From a checkpoint of a small multi-label image tagger: arch xception, trained on rosettes with rotational symmetry.
Rows from block 4, named by matrix and row number. Each number is 500 + 40 x the weight over its row's rms, rounded and kept within 0 to 999. All counts start at 0. Numbers have three digits each. After the name is the row's rms in percent of the matrix's.
# short0: shortcut pointwise conv, stride 2 (model.blocks.4.short.0.weight, 160x96x1x1), inputs 0-95
short0.18 093:551536535589515462446530533448550571453479512483502474487484554495451592432490514510483547472499473467505491530448482467402439493498573558506540465509489511403436478478503518472509474485491520507547430507494572513487517527477533484480484605473450483479488454464515536533480571530464445486
short0.19 110:436567484483511575500518494539490526499516562569538513513492541543461491480529535523423565556436493587521510560531503524514493435520486495477483492482546482491425542497505537521435482511493489498473491494516542507456434484549454418491504476404526508451419534554495517507626468479487530477
short0.20 089:553498472481509476505396493455452513526448580562468463501501550518459517520501545547572501471507464480601477505533506457552459477527489508486521552530566484469414491486465445506537429446534584552588477489478481476556512558498522460458471463475524502518497495573513530470502536487492478426
short0.21 117:515474514501552524496520391500482534528470476366464623505498542516451503483479516412497532505463454499513524481506498555478468499444513568475438526465496470523476450429507514530488496469517532545477477545549512469491519511514568457414539473514474514486517478511519495519524517626543488518
short0.22 095:576490451546485489461438499464517517469528457534556508454516438569519542517514447469486547450543472484506479547562451533468484488533498497509546456452531457518424459510482504599486558534546488479570484488474517443608457502536511474470509413483520516471562543506561535527556487523445507460
short0.23 098:508499458457482533516489467528569519532534488498454489470475530521493523516577551540451521463462516484536486521484537489463487462408533470478432503475449477518654536467479455523469422441537484512483497510483563501591521464482472536574543456466540440447499478518453511530428562505489505507
short0.24 088:486511430472525532465446507530446545475551487506471558508520505499477420512478456482439465557447479509530436513420512544460447433504468469467449580475506500495527494561414468503483444428547418460437455433473498475511438520460510501503469525542517502462430468485536428504489493480482462463
short0.25 091:547470493505448463552518505453478480562562528491505510497474479510466536475469477488518492520556563534470585463412501522527478520512444501523538538414471544511478414492539463575510481453541526513447487476527433504499604527533564472485470515520493453455472532593448511491417529558518504541
short0.26 101:451564475529517534447497511482485480570485520498546482474466629538524459496463495489561471494501492549510529525502487515517466587528501524435516515456513566620517437463586476569517529503558529459446505489475535455522493572524505510469517425494512539542508493541532464474509505432502569494
short0.27 093:518487516510569419511526466537472521537440536575509474505449458474513447500521456486511517485480487532483538480468558415489495483469516488519536501483591495449433473476547542464547433464513499526543488499491475449429488491461475372564404505449517490505560531470469456524551527440474471488
short0.28 089:576449513508565502480531506507459507535506525533488496554525528527441470550484562453551419490513463498527495474473488492511511443469538580484556577476397528457508479480500506571512464460540480474468548450576525508532422496489524474473491444520507452583482562577490447477474529450515472549
short0.29 101:497496536483541467482496443517491574578467513549496413522454531464455565555504527555465451511508491546526505545449489469466496522550444513507545478465462449485542509474502485576551525428474417485503568424462510470499560512507547480555546536408421493521494477507567503482544519467521459514
short0.30 098:483502524571492519457470459507490514514512500455516501542467451591524507538553544449500519506459505505436453505474452473461523531501521463561431477404441498442496557478518483511566476549504559567429531459494507455485557494428514500504549485519492537470498394516567532490596494473440485503
short0.31 102:520508449456534460479505600479459490480542489466470471481505481504442487508500479494546442551512647458498495437496453502492450471518553429508491472538404546537512491438444478502452484516529552516461521416501562480488418494453517458520516508553510518487510490521498469569483548472453468444
short0.32 095:432517590528499499504413465542441508459535537489519462535479546574501451530452526518474526478498486476490519507480478507513499436529562515474475487538466470484508513543555501479525450483506474548666488513505446473442568535503501567516502500534510421470432501448478466523517565510442542507
short0.33 112:471504551409452542449512511509518491479496476460474460464550488480495471575473480475443544539443431545515507570592530473459521487485504432498485551572566433483581536509540448483474533496541521550522531506499491515559461489497527475496548514554594460435528503494552538494491570485480450492
short0.34 092:501510419504489526475498514496467443438494480520506517515470505478537482504492624493490485531483533468440475455531475470530454503443508511556486501600560483561551441565409464578496502537504481522541472440490534471518549472465528493542401508475560530481540506456494476507575490539488419489
short0.35 083:495499447515472538505525496546512453486464503446537425531439511612510539599494465420471524451460531444504472573537520510544548470551528451523485550521461495479598456491532500516460491545501510537494507484556478537487527510449542552551477518496552540431507501479441491500472500416490446546
short0.36 094:479583456418517493507455423512443441497594486508503479524491471423485460478415512539549446539513469538539509475512505547534434511512488520513520479488452533523531490429518466503520484496527536488507613523554451446529502487516530557571486518439490533579485490527482521498430514470576529513
short0.37 099:485504515522481463563531477504444473536479509524556500495520548581488468499475491552481589457500468422455509444564447458488479449513522458524516408516436525470461537529442509544538454511505455485610495587558542522482478530531474515591507531513539476479540450549474509525506494555451488520
short0.38 102:529533459498478529464472530535457500443561538575455506452513511442499498583543455466513533496434540460549626541537502533553446570471521506489459445562495528551503511475512506533506546493500511467523493503494503406515466531533529524581520423482537506503489442511494460556483539480425516452
short0.39 091:494461482503506536434574491503429484541557522437473547494504441539528470482502520491548521456454486426432467613468584517485494546486554423517447484488429500468535475507458546445510533474525499489504436554480486526521482452482501511494482459500493486481470597457501512490472418455433540465
short0.40 093:456476517510489471527506492435530546528560474464452495510503559475461416445444450527521485480518446501480521483501487542497424562514502545482511526450488570488538513464548581526504476462540505464490529508495516482457457505579523532565472520510520617497510514507505428529441533492433424606
short0.41 096:413505532588523467507430530554519514481543543569552500499505512490446460462525492465482527543481474516503439446506481523495505497495573515506502486481519469528543368507523468435456404413521437507497541463553531456566517504514522498470461510571472482449459469503539523522509496506541542435
short0.42 105:533500483462478457513491426498504470487470380557506595509509552506443516466508504391483498486425544512463466484484568471501461543495492514576521468476460508525374492524548532475441446488497538469516470502481491526418502508555533440552488507481508503535502504423547528525532526487543499486
short0.43 094:417471497508492469513492519449461462551487509502437466537539403431511514525470507458494479521484503453423520517487556506439562503491446505512513492446518468526540466519474518497480534514532508505441510489480465536467490455480589529517430536520398551499464514538456526473473468461633558565
short0.44 088:498500563524509435529524482546531502480486477478499510448449469524444528482502563475492487408576421418453537421545512528516525511519510442506483411503501474529508462466515495527456464504510459482628496472512502509506485485386506494494516491610536428501507478478506526531467472505549455503
short0.45 100:482511557479508529503477487479485524510483525479481417490476532460488488491427495466593472449538502474577490488543538492530472490533511558515568443493444491568496488475539531512533483481499505499518531514471556473508417387416531477540478560476527495512475574465548427591560494567531502551
short0.46 103:511433391517530488467459561532549524462471469523497518504460483526487518497546531471543479560527546525514508485460521487599499509532478563517512475452516502574528468411538462502554493475451463528517536452481465502537543558538505438496474489461565459598509517532551555482480481471493611519
short0.47 106:516521509530459563530531513531485468564483509505494473525495471477614429465471523458504500515532541497468552564509565500481439447508521486562488516510512495522534489482515465536453592390498515509470525488516534450486515489499452488549421607481506557464477531515473401488444469514435448505
short0.48 114:482460423449504445485470497524486521516580399448433455480428505522446465556466537535538495478445530534444496496483515496485510537493504428510546495501448486490475476403490538485496466430498497513570443511493533400457491525493523504470547528487355491517495469473526496506510455511504507523
short0.49 108:435435507462507534413523542537489507443568533474528522479441519556505467539482516487453498505549520492387466577454457523544460520496513453500439461480413468489511540480442540511491521501456538439496495488589460504530539504500573434465580529454498489550567529497544474496498482475487501505
short0.50 108:496481522450451607461456489528497436528466461472523458509486511479484548493507513553459504543522557511531508446475487443469488454453488534444459522510401495506598529446498452537505444454493441484468526489522503513602524553458477636503491482517498498452509484476506495511550479533521555549
short0.51 096:494512436498487458482461452508486538488566527468503465546541458515486506448501430487518491512492378510504487536490549502500551596456535446524499495517524543477509448462484479509550472545524515590412537467482528534522595555452503527524501507541524429463507390526535517543465464538506542476
short0.52 097:503480465531530524412528520461509486460448482537552456512448440497566471573540487498444540491463463582491484537509517490490533495516488535543433501483442496491476440580588492505517582530488524523532482452459487445474536497494453460405499492508513589563501475454547450485507471504502528586
short0.53 094:501536475455503475483539471506536507563522488516531537469489560523447494453531477538464549469434553487502551531464458594528485484437482451436479555555491457461439513450511549478518407480516509503430527481508544461480541557561524531525567461498491386456524442501488513435503537555534486488
short0.54 094:464571449510548493527434543515484487462470546514520497532492529582512469514464532563489534533508439499499530572597546470509547505529472513547582570500525481537454446490469461564552490446571541531503495472488569495495505496447531519550466491549458474522403483464544481485493548557436471500
short0.55 088:478497504444457494555562503541467588488438541501529461461503447437482562446551590494474432487567475551623474507538469454445511478471514469478456504512482496530431499502549457506462491463470470511540455489526463462505510614496483498526534487461421501468509546531490495471468543506499478470
short0.56 099:527504500485519552397533412554478480473474466543496592538535523435514523489467452498490463502435542482516459516511568398466425452464519540443477525484503485478580490507447505510464497399522460509483503508561516463472467527470521454515507580536513493489547517511552499501418534532502535515
short0.57 093:467509507502520578505481524456483457511483494563539498550385498494497523480508529468503573530502508496576534482588455473500472530509474568538500443515551494535529403504456443542472562401480563546468470503508505413524467523468474455495530464450429517523448443511503512498493456528535524542
short0.58 107:489523464394504492454571577544506518525583532592529395489481486496494535527519508436409508517471495480466456533483474465451504446572513571491521493521504511534487501558513452534534467538485511498487505535525466461511538466500440534535471465470488447494470434455462521476484420500458501577
short0.59 095:443580425495457561510472486513462545509488523479553489477472513484568478486547555501458497521469485523500446594527478540529518389492453479548480487427451510488423433498445551482462488492478537519507463522417526497512481484449477502506515533447595498460482420513521474519538509430454526504
short0.60 106:510517447432463473464484506513498524533550487518455524515567486497482444468520453474508537468491441508526538532536513522512495547509471569468463583491513454460536488434596589486578426494463493578490476495492524432502598502491558509513497549552471500467484512480437491521387465493514492535
short0.61 104:521507500493545479499506466523518521520466515424479474508580442524508437529509475446490485544466506522540500484460440394516463481506533424528547435467660517495485537430522504500560432492479478512479515557506513477496448492542467443577469484492485441509528557467528495507514534535496445449
short0.62 091:478535511513509441509463499511499523559418455454424457555524512479459485489459526558552450487568522514537472445520507444462502474511552503469553448450500446479473468483543553497487484400472500526561430537550561453491512475484497466551514618530481513520472473501525493518463519520406456546
short0.63 086:501527484479512463555476507493492558483495576538477498481572417555453561523515554542488530466519539487554524570565484426539499470523491497492456459544542484588500484460485499550552462446549567512482454522509576432535559573563477548546440519494502481505516486513580482493494526492440511471
short0.64 099:426479447481505436589528491500520473484521545540540485461528530481452514491561501488534463541510494508489490414531526491480476509470542564481517499579525579472546504457440454499525584496546512468435475531492515583547458530582555511480472449564430561513440543482490502467500472528560505523
short0.65 124:512522491506518477515484464498508524514629473531541536501523519500523540507473481492488449477490501465461522499506565584487486473420474580497480485473734524507429504560521527495517492491510481489471514452453490507474475505484526430493460461506509502544509520484522481507501506498456546503
short0.66 103:521498536478477448500500441553497486537529359630523580524535468501438496507513482426504492476454472495573537474510510482542461470448482551500476469490440538501462492425517519476490488471498592507567505471488527461399484497496497531559461472505491519507505541437527487518468558509491501487
short0.67 105:494511531490529466519483503439425563517524461536553534485528496492500442482457543528500478471485487521461505502508584560494486457541515432445467517579438498571575507553460469471449502479467453446483468531394504546515513426574461458476563424505438496508519493483528528478493421536481516493
short0.68 095:573520499467495461551471496464451502507510490491440526471530408596503443458463556525530472462536567450429508488487508481463549499462517590531537546459460565535447534503506443514525494497470504565477526484496453455571493522466498501520504550484455458516429548561497475444495548460531460574
short0.69 110:539486492445452528518454513482531467488447381417526407480505451503530473542483459557501536480469519498466499497469534406518491475446514488498511476484481486488597540471451484548432535488497581573497512434485505491612529459531522567473550497538482511517501519505480505477477511506428460487
short0.70 093:554486479457509465441396495506493532504537455513507484504543456490464499494440592487501481516467527441595493474559494514455447502472472548508551465496512550461560497460458437517538457431493466517444499484460457535496391482434556518490494548514525529586546525472547505477473490461490442460
short0.71 085:458472532474470549458575560470511502498520461521544539432460472530527501510496441512462470495494540494464464552504476528520495555517510512505494553486429487445504491577502563438460511470452499497464517553506512583435494454534514446428531618434511422514460485512459466434426471508502464464
short0.72 094:501509547493511528493510475518547450528473490524556477445472586494447479545471533536536452493503516517497511509431518450509469481556505572516460437507544558512489444511514473502450423525541529438540503499505413551582447411542473433481462484534538533479497562460528505603452481532504446486
short0.73 121:499493471448532467499533525517490491475597511540470417517474519468506541493517495448469466494479493461575526547529587458510468460513464532520516489481425530487511464482538489453421498475473578536517460491539484475339525500490445555389501525520506476566518480513525455503534524522539496497
short0.74 103:505496459488412463455601540505542527593532504518518499478495503514467514491561499473489526501475538531419465551490487504478577538444501525426473548510451463563500554537479455486462541508487499443520465521469490479473509568529479479570509381486497495490533482437477494477529433545575438511
short0.75 091:418438531526497534478517489500462515584496488473479462516486511417459491574487592455503510483483479535465515497434577489542581537519489549521543490443456522475543447460541557505520492459576450498534523514505414501523556507501528478488529541458509516572548572504490425452502494553524484547
short0.76 123:499458489512480444515453433465473509553524529494477496511481496474457486482447546643495487412473456556503491548577506455536469476467520550453489487556491469469631494417520531596487435478507486506538448486452494459521534521457484465495514483452512522510504494571483484527544510518473496509
short0.77 094:487507465563487522494428479484532547458497488485495539484452576478514462551448505472529529505487496469504520484467518536486476553576497513464632538535471463477523502548559482555484437459517487434508511532525532629485451439461496460531464456517535508509527508457503527490397491511511423549
short0.78 081:507501436474456553512497502485483546498533487506512479489546442502579505559500524546541514495396506449540515580484487513518428517492469405498557503464542427476533461467526555499512561465511491549471445537428512461448453459471488521507479475485520565480424529405507507458434462520539485546
short0.79 096:382531446495512472485568493518459410507560518508582476454547520496463463548470507515484539494491528533539513463482478482523515501520513517452445447504446576522520481435530407533568503516469479520504448572527508524462531495511520514512472471550469564425507551488483442555467455535502451431
short0.80 100:535475525509547471523527469540521527504469459522413470427491522483524530497504549455511540534516509511537547515429494513522526549432579517498499450485513533438488519444537461441541477465514573501519488561565496541568579483636530480498466471517519518538485564512424504576527493514524462475
short0.81 096:499491497569423442484395486480492400557521535485488496405515494505493500467563515502528498474465457508470527466499536503514517544536483500442437486474473563576451486551519457490525466520523466424484507474493488595449520576548558544468505509566462518512512535565433482525466489486492493545
short0.82 093:468556393480590455452460521450516508538485518507504496461584517541457519523511532521480454489442478526526532468514490524521492474469441526529453481536424555484523481427488429470527450475427517575559476454497513490464491492583573528458476463462500438477475507467530473462447513454509437472
short0.83 096:481502485553471518515497528482478530491585504521454466506532521519442458565458568519457519465493516510612520497416565533444602512537504540491540393485509553479477507521449417504496489487493435498457493578505510507495506427508525490466482532510495474523455568494437526494448563493548465514
short0.84 087:422511535498536465489521476513559557508559480484452512451527483500473517473511458529518545468487429447486552449595477546509443497512595403522516460510431480523463432445544429490513490469552505466554523494498477482471533469522452557528492490607528480467506485465570476528529473488492453459
short0.85 104:548533488451495552555466514524524544485467498407505458486470467509492467520540432526574486510500522490468543465434430560478485534482517496490504459553629486539603524419504411465550484496449463522512489512485463447480497515470506480426541553506557466517570535526500494502464476513537523496
short0.86 091:470531516586461504515521484562485516461467473462504544422523505541504486452495606514434476516496500467497560549480517474529502514463499484554503436489497488472481489500447587533473558489481462515525439448474467489453444546432447494547484547467509502490539433484543503496507511468488380392
short0.87 094:460469514492487537514510571532518536402545454460530540505462455458552540505550500458526424494523465482468448489506424512515578485449444585486470530463542486539434491481446506433519506460441521502420445478505484474555495520482575552487534528530517458561439503468522500539469527501479422508
short0.88 109:495511438478495539499420575526514544490461504497465513509521494466470482440508587537535480501643520496519489495473428461463548509478495403514537498428446513541425475438541565481507457508546541485492450572495489450470535466489563477476554518530482463486482453472451506486456556519497507506
short0.89 104:489487579501504490443504481534466450478523540495459499488547520551491453527489505537518476505477452438522413561480562528453522411562527435497481538432459526470460424553505510473520434507569483451470463568517489551533520454457521515529458523473517527534479480399546589512549515516518517526
short0.90 097:452506449490443484534468518474523506577432537564420577499449471430503523479508535485449513496514465495482505549477621565523489527511480447471425515503524446518447468576467491559454496473495458455490586555558482527484465435494511421513508495497532522502475524479487524518493476565499488555
short0.91 104:533540507456456543519481504570509436499515540479400521561492467577480528447525513450492479470456503538420470591478559493449557533469440484477440513481407473536426514472479482523541532487507488517484511536501459491492580595513467449521455521488457497451471443536513497527541469486447495496
short0.92 106:503475502527551562555407578517503459501565507488470544530420535524464592521502487423546492517589495494526514493532471527570509552526521604502450503558516426543469518489503482542492521509588544481494493522537437472503471533478516459468522494515502449481531506474476494501462583503471433477
short0.93 090:530501492524550467494545505583499426456496504532516495540527578506504579550480547509546521520501449506507575437543533493531504481526495535468472539516531481497427451485515521513448522556513491503422545471523489540638497454449517530497542521520508499437508544563464462547566572532480565484
short0.94 101:478516498499484486444514525495463523536527444443546486548525466392485494486549478485537519537482515450522511556532576498477518541467436524516471464459491511476602472541482488494538557441479462506402493526520559597513498533480504500537450505509493489501508540459466578432433454545590496542
short0.95 112:503434508541480467435558455471512474550460507463536478455533485491555517480464494453490450549496490446453504508525465488578509561529481491501533505493478440516583451518516556464474435517514433472493607519517467466532509497508567584523413522512530483443475445498498552444426460498561546491
short0.96 125:512522558493464484465421547556503516512387487453486460475505493516470488543495430501518478539468512489566495506451483391536497485488530547466555448504402512521381550460523518464537475459493532519555456537505485493563473525528555563477454480487522525519542505438539528498527509514559488455
short0.97 092:447496481532503522478531475514432465512510430485421493470574512466440486444562462508536469557490435507565512466521538491454486605520468545503517563488533500506545468548515413468504535480519442516465508530485528518524514521501509542510547480506499582513538559565521535489461425481578552579
short0.98 096:501572460497510480432462564453468492458540550537562508447512561495494462506559547504501450478473522522494397495485542582521475454497499531448527542521484536476495461422435480496456416465502490505505471506459535456508436527481511507528435448522459496532485440489500498509552475483417432410
short0.99 115:482492475475465459533460441525518543517443452577581292497528507492447498488482546472513514503466460493486510480476469561481520512552507519489485523504489474438490515445520468487456485459517489454475512448494503455423509474520538461593515525545531526506498466483529471514503555433498541511
short0.100 096:527480514435504460531506524434470490530487505530488503521423561436446473498457517526517511517448461472462568462426475500498433540469445504547609535493489476452497504470464525463502468472619510420492511525483508500511535550540520480445426494464531440577467540517462479508492537472493425461
short0.101 078:520519506470561431469462495466448476554514565499474409425522453535531481490498540466607426486500575461532526415545564494472505538512439551469553479513554476594520523534529509481528498516513508491486552515573494530545493529532522448541429511440461459504494531522521497502541458497509504466
short0.102 095:421529542598507477524493496490498526471543561466573500489504490512531467486463484491467484465482423510536513466539579503488463510437520496443473480526481538504523483489529506482561478407583479500562478434522581476516582542550517477468460549540525452483514460470552521543490495537416554433
short0.103 109:490418587467503417480548419460528515504484477425524455509463491519500482568443526498496569475483441471511551501456540489527462497518512528520487511524578476506479496478533519584570489517518474469558466485488456452465598527503494455569463514505466523525476514458509559517548528534525522610
short0.104 090:484534563611543556414511499481527518482497476482633497583470493494537526453421468542499529481537458490513535562503485497515443473533490466471558412467515519517453527462500558548502510470491447468502467456493586479516482466433467487462469507486492480476506483467561482475515516533439494551
short0.105 098:520523481518537485487464494495481474506540538515442414521496486497473468452460429396469507510478561449529484451507531378477501460530546469498517505522501511544427504465475462465530462467490553538498490507481516511412516462499429618538499503514449530565499443488473437520543467493539442452
short0.106 118:496530539514557446480614494456538557459607452500448434560549511477519543469459549477473537507515527588513448472500537397423477490514484556506512449478551527512539530518516522490533460503554512468557452514463538488498500532544402517493534478492535520507561486498530506493510556483475501495
short0.107 091:529578463533510526397561491426499485515524508510435536457511491439564457538526456522529534508478500465482486471509513519499456514494515478504438502543458446549515507458608465536494546534508488534469478452561421493547566535521515456493466509530498520563512501524415473476507466505473629496
short0.108 128:488444491491459418517486508484536460511466511542496543528518496506506491444441483507485510422466452460480522511524493541493518399498475479511434545433478552470473549511460482512447516524529480458496482541473510492526465503402474548537448610413437521478502511390446494469570503501560526483
short0.109 107:492468412491524500516453468438518532423520484495406487544473520475471462498489508535497444522473505538463494520467513499475472547468529505486493623477508532458492467490473538494505455574513484459540601427534481524465466573438506513504402555499505476546562433453448492506444516465539486498
short0.110 098:501508605500505536436485479533483582450513496532475512464485562408507554467526488500539592525516527498470459487475479481497549463530411486548517478510540389495544464405525513461504491483463472487467504466461471483503473521519482479513451527528484389525493469463467542455501498507542576554
short0.111 113:507477507438461407455409522459477479516511527534534413471622578462507462519497493449520474523491535485523519524542505492506493439527451486509503493511384481510428473451489511456486502470478537490484489427574487495439510511493536506553524491499500503526520512520560564482564484396494510521
short0.112 078:475420456542478544574489466510611471487447513475554469470476545485462512599465474439449517440529507516462507467504488530574491448558483485485498475457462495489537427525456569519481440501521497505488557503507462454479441475438521497529474537540475591478417504541491511528554487464483456502
short0.113 092:510539584469495474536445525492457519500543517491524419504532499487492536485541478534600502442556496554587484473527493467597515525450438568490480514515512495454440511504508566507561564480487505467470501471528523493551546512468383470486445497507446496515466449527442456472555467474468543507
short0.114 097:438441556562516529567468507476493518522553531507541471498542453495472519475526469493554566451484521450511521533589538465487528518532512523545537455498515462510557458499572528504577522497568494536547499520450525438567598466466505559481430506542461432465477510456496523582490492521499436492
short0.115 102:513490442465462472493535506463434435556523530468522536438565536461419488503391523528442469536491508532492489553434529532538505566478509524405591430513489548465521496444449520523490540484519537490458490526472480519483495512575536523536503439481488476489498536490533522490542495499593465568
short0.116 097:497514467452458485528526486501426513516426429565489475500522502532469461478467490560492474544493553497448469481500434625419484558509469525475476499560507513492514510416459471500531489439555467459468529466495570474526520509552508557514469531544382499483493449499504520494439510425513544504
short0.117 092:592565530475495443436487499450396500531506507494464453435510468497530462426559529499571504539532474500523493470509473480429480570527482465512437470461512452489542563498492496506510535569535534494509450492491459458509511550477538492531508572495458543552430476490465534509451549463541543591
short0.118 107:473506509481518476450477524476397519506417502470509490503571538466483423488521566490489470547468551513577475492524449445476486520535485368518488501470458513572459489547518440493525499497409449504449508513436508480462557480499504411523498429471487486463545563498455530516510484548498532498
short0.119 101:468485475516502542474466500453518546508525542535582436470464547493434444480488510544433528486507529433431481500448516507485423558480501438523435469497476450504445477523422464493546475458551404398509508488461451552483495463510528535490471562485436558522548467490508502526443465540505508518
short0.120 100:390468460465518496482429514506500445496534518555514495543486450493455469554542549490482469513421533512499485437507527511561456518519523546463503431520536474507539469460491575465425531496470460497555470500606561512554424469484504490558448504559457504471426518470541465520525493501431497535
short0.121 108:469509506468500451449494500477478499506517402543491565537511489469469474480525537569453514500530525431488489443604549613552531537474482509515480500481524515529356508503505488473474462491558486486510453465452524510558550499506547523452477528528451496525498506451527488487624476494532526510
short0.122 106:476515473534495532458512517467538594470518534366493447485445470500498465543480559510471500466527439473440481523463480424463489510510474438498499483475481473487667475432527469525494485454569496482512500457488497451462482559481570534458481525476453528515496509555483541519510516538493462512
short0.123 089:526481537472494499510500559442543454464560490503486478481518533468515522488463457489598515491561505484590478487460517448516511568509557604498491548524481575477486465492519500513509498409515578494566468471526482454431570548464448424499535489511500446539546466492438507512539487475497585501
short0.124 097:535558472449485446544478443521456468510506499550406456414471423499466526520511478518441482488488475482546491528526553494541513519494455585458498496515481485532476482423522480495483489446453484546501418426518440502562521540506536510407429539518497492542499521482432448451440515534534553510
short0.125 103:435542529448456501471469463488551490452469509485584477478484541537517572457573472514440536521432477512493486484621503509499480532452534497554495424508500501527549553568556596446516461484525530525458451535443550537488478512583502490474525535488535485460440504508545529514521479496441472498
short0.126 102:506461586555497602461569491580448538493443475437493470487531528484506516535482536485545496553471523498559463525453545463441504527531524506449505473509504474527512446572473455448528560492522449534492500441490475573489491496511521410446531565517557489506532530547532479528522584486486557545
short0.127 098:463505429475515497460533501443494448587520447486609466501480549489494433467528435513514511544465454534531501522551497478425506484525542509421546438415468505568441448460507513566558491493464472489563515480525486484482396494442542515461443491470500513532477501534535485524472479474533542503
short0.128 115:485482518489481463541486475524509493459470476444485492500451481495516507544458462424492484501488552544540447604483532556443418538515431537513483545465466517497488540520515481482484501490492460504447454468490524513451430464486467445498584660426473489518508500471472459497443553524569515516
short0.129 101:499466580524504464445492460496495461478436483477516515522512534486476447506434525485535461463533493526554545419446528477498504538549520514527521404438470502496481455516539529519519470441510468503494425468488421577508566467566494477523475650516494537484506523434452539566492511521517488492
short0.130 098:482418433509492440517489471474478515564436495469542516489505512453463498452514472556561568497468534517583542526505494493524469468524491566512450529483504550514459531479467424545553492459509566547528514487486483459555570462466456485554433622480497502529447498492491498516509568545506487585
short0.131 088:561495542493549484505411509598507586446515482517516532484470472571534515419557486485474522490497535439510441600484510532494455507507491437545497485515473431478502502556543514543519491560428516508531490513495521543527484467568480506499494482449450432415546467463509552508529447492458449528
short0.132 098:498565486482538473459483509526546556461449505520570524488528562424451472467527501574526548520501521568491505502531487503478471458453494522485554491543532473388472459475536466489478532470530511519579483533453476470480486476487437511442461577468588438472483414435454484470469510515429528496
short0.133 110:473470531538529506485466520522531645466455472525461474487481471501526562498574490490534575468519494475440509463502531525506503452501414472596492444476494445534526423507510493460462445483485504461497531528495578417492498492505471562527445536484487446477524520445509499528413503555445526495
short0.134 096:470466524542493476498513491561490473463547490531421486427516482443535464481489612446438462500535470512474577462456532521443512472470517569543520495547475555559480450412507419454519503466528478452436499466470495465587546504493495497495516508529525488572499434482500465485511481562514432495
short0.135 111:500470521503479470468485521503436536492444455411512552422495455541460444486511462521437479517436565457390499499495428537455438527452518530463462497474520459495495517568486426452558470534483478475521468496493478441459528435522571424460522463523523521495486430456481473511504443507535483485
short0.136 090:527470493454453491452494519520571533523505530492454498595505499461468516452463621498399484531560467519620499469591466493459485577487505591499490506502550520503521483487535503517427504494503507492447506496502569507552525409516498490489490462506507498484508458503568468507494545460507447490
short0.137 097:514528472496521521580511562530462505543492492545487582478469530461448511482563496486470545452445517478438433511516523547462489477497470515502547454498438463495390518477488500480497604471504512524496497458455452490481538529435415429452491516505492525459433418521447539547439470525451482487
short0.138 085:497464502512457479486425570496482475527519529449460488485447490545401444458538450488514489530443493494440516506436503492508475478524473434573467495479522502523534575630548516450498544479501519460530486560466491550437468402497507535532513407487473526560490528501458524487468508540492537470
short0.139 116:515516485509459535503521469588552477463502519533500471598470524482568530519598453502495470475524468500493550504488475489580477500527532461462497496557420484425464557498482571519506441517497496442409479490529564485504447430501455512560563502459535467438582491488439465523484539511506495491
short0.140 101:504543523444494490459520528496488495541522494494430339471544447468454502456516525491538506511528493467484510496514392607496524507520476565490506519473606502476469479523508503517630520511489451469482461508523489525467535435477428545507481519522484517519467484508537476486519460520530432513
short0.141 100:464505513432509546529515426549427525497537482563452449476492458486454505448533507571442534501516480480579538519573513488479404513478453491507522524492511465481490524529394500486484408442445475509494493479548490464526404459506464518548530432461479441496513471501577520475528518536483525478
short0.142 118:494502478452409480483531545500565504530377572456473476491503476475501524513492517523487516487547474483489484487454512670466510511515521507483518540501538486495533478434480467512572520483554473506540486373474488504530506487466428436467490521509509469490506521501526477507528525410545501550
short0.143 105:483502519448516423496438457521453479498489455506524481496506455478425505478457457611497467446468476482592487485492513455507452606470517450479550488430506513535468556429508450493533485514574499491466459521480455436505490548509480503524494618497459523464429475467495470485510499495425490516
short0.144 114:545571461585525465473525476519519483465527553525485485501480489403443489484461498527468495472475518455428542557441490509469533478452461503547517527373489518563499468554435529497442453470480436492558481541496569519502448572509501509462415458496511514530566490497463536516533497479523473460
short0.145 109:380488540554474512473518452517383484450507520505530494557537521476570566513514540516487524504537488479524508443532536508463472546496489506547477487504483464605464473535498473471522594499455472468472490435579543427445532491526499431425507464463489489510501451543491554499513469499475475464
short0.146 088:530465539444541497483565502462529464472427527544420473534473461505498542479475500498453530508460515518564508439585447468447475501533463502500583467463435478521461491461443425476528462518481465529508455417486561461476478540475482501549534522486537476518433466489605527437425494502492486466
short0.147 098:472536451509510477554533482535479522431521531518569492462556482583445509525553488535519457530470571501454428515513476502458499485519504474466573549505543524440497391503524509483456451480447497511565458470455556508506496440491506501516422550457494425480588475422485494503475509494431505457
short0.148 100:457466551440465505492480483492485448490502517504503498464483557489481476581456612518482525495506482406522497449458573518559501503539501498428542440432517533462485481567477470504511532468568458489588434522489455478532399519452537508518499594481476537519466479490525470507481541471484441475
short0.149 095:462381433447493469543470505510425471436446509461463471444518475450428487516493480475537453485517454444487459464565584466496483425495469515499532565457467508483522431477427516470511502507469437465463534560477521535516523493461541474534473569489478574518459463473468495452489473528479523535
short0.150 103:502474579472590400465466433486468484508470502512487483555506487493521461461482455524486468477412438480484424503469480481470483532479539416487497460529577456474447523520572502495481453409560465482472505469485516571495499502499485411490535496478485493546466569488525521482578541488551503453
short0.151 093:547534556504529569496464520563531516519459555459497485496521582460440493499490526510438492583496499508534562477424511494461470515547508419506599453444415459512479441497391527532452469515518410491543440461459493515517457488439514488547478545498487474512483483507480495531497489476543514468
short0.152 114:615558446494480526522493511471424490562519478554503513528535493517503457464539469490511531515511509485471514541497493525503534570488465488536527495488477426532587470451518490510489559560481565532511519538437471502570521557458516492565449519441432459596449499430520426437514535479520482483
short0.153 096:491448479502494488552526498528517480510464519492510485405516468479514445486463556505479478488477550458480477463596470469482507504541493572495511434530529541593532454479457581565435516488533436418591568516510580572485520527508520506501539493492427534539514512445525468513547547511471509459
short0.154 104:513508549490571475502491523514501488500529489559469537514490546478452530481597547510410460556485536591499542493470514558428436537513498486538520487496519471456483554495443566474476465496531454498555531521485537464487519518505377559573516439492529484477502530532513542498518607460470461499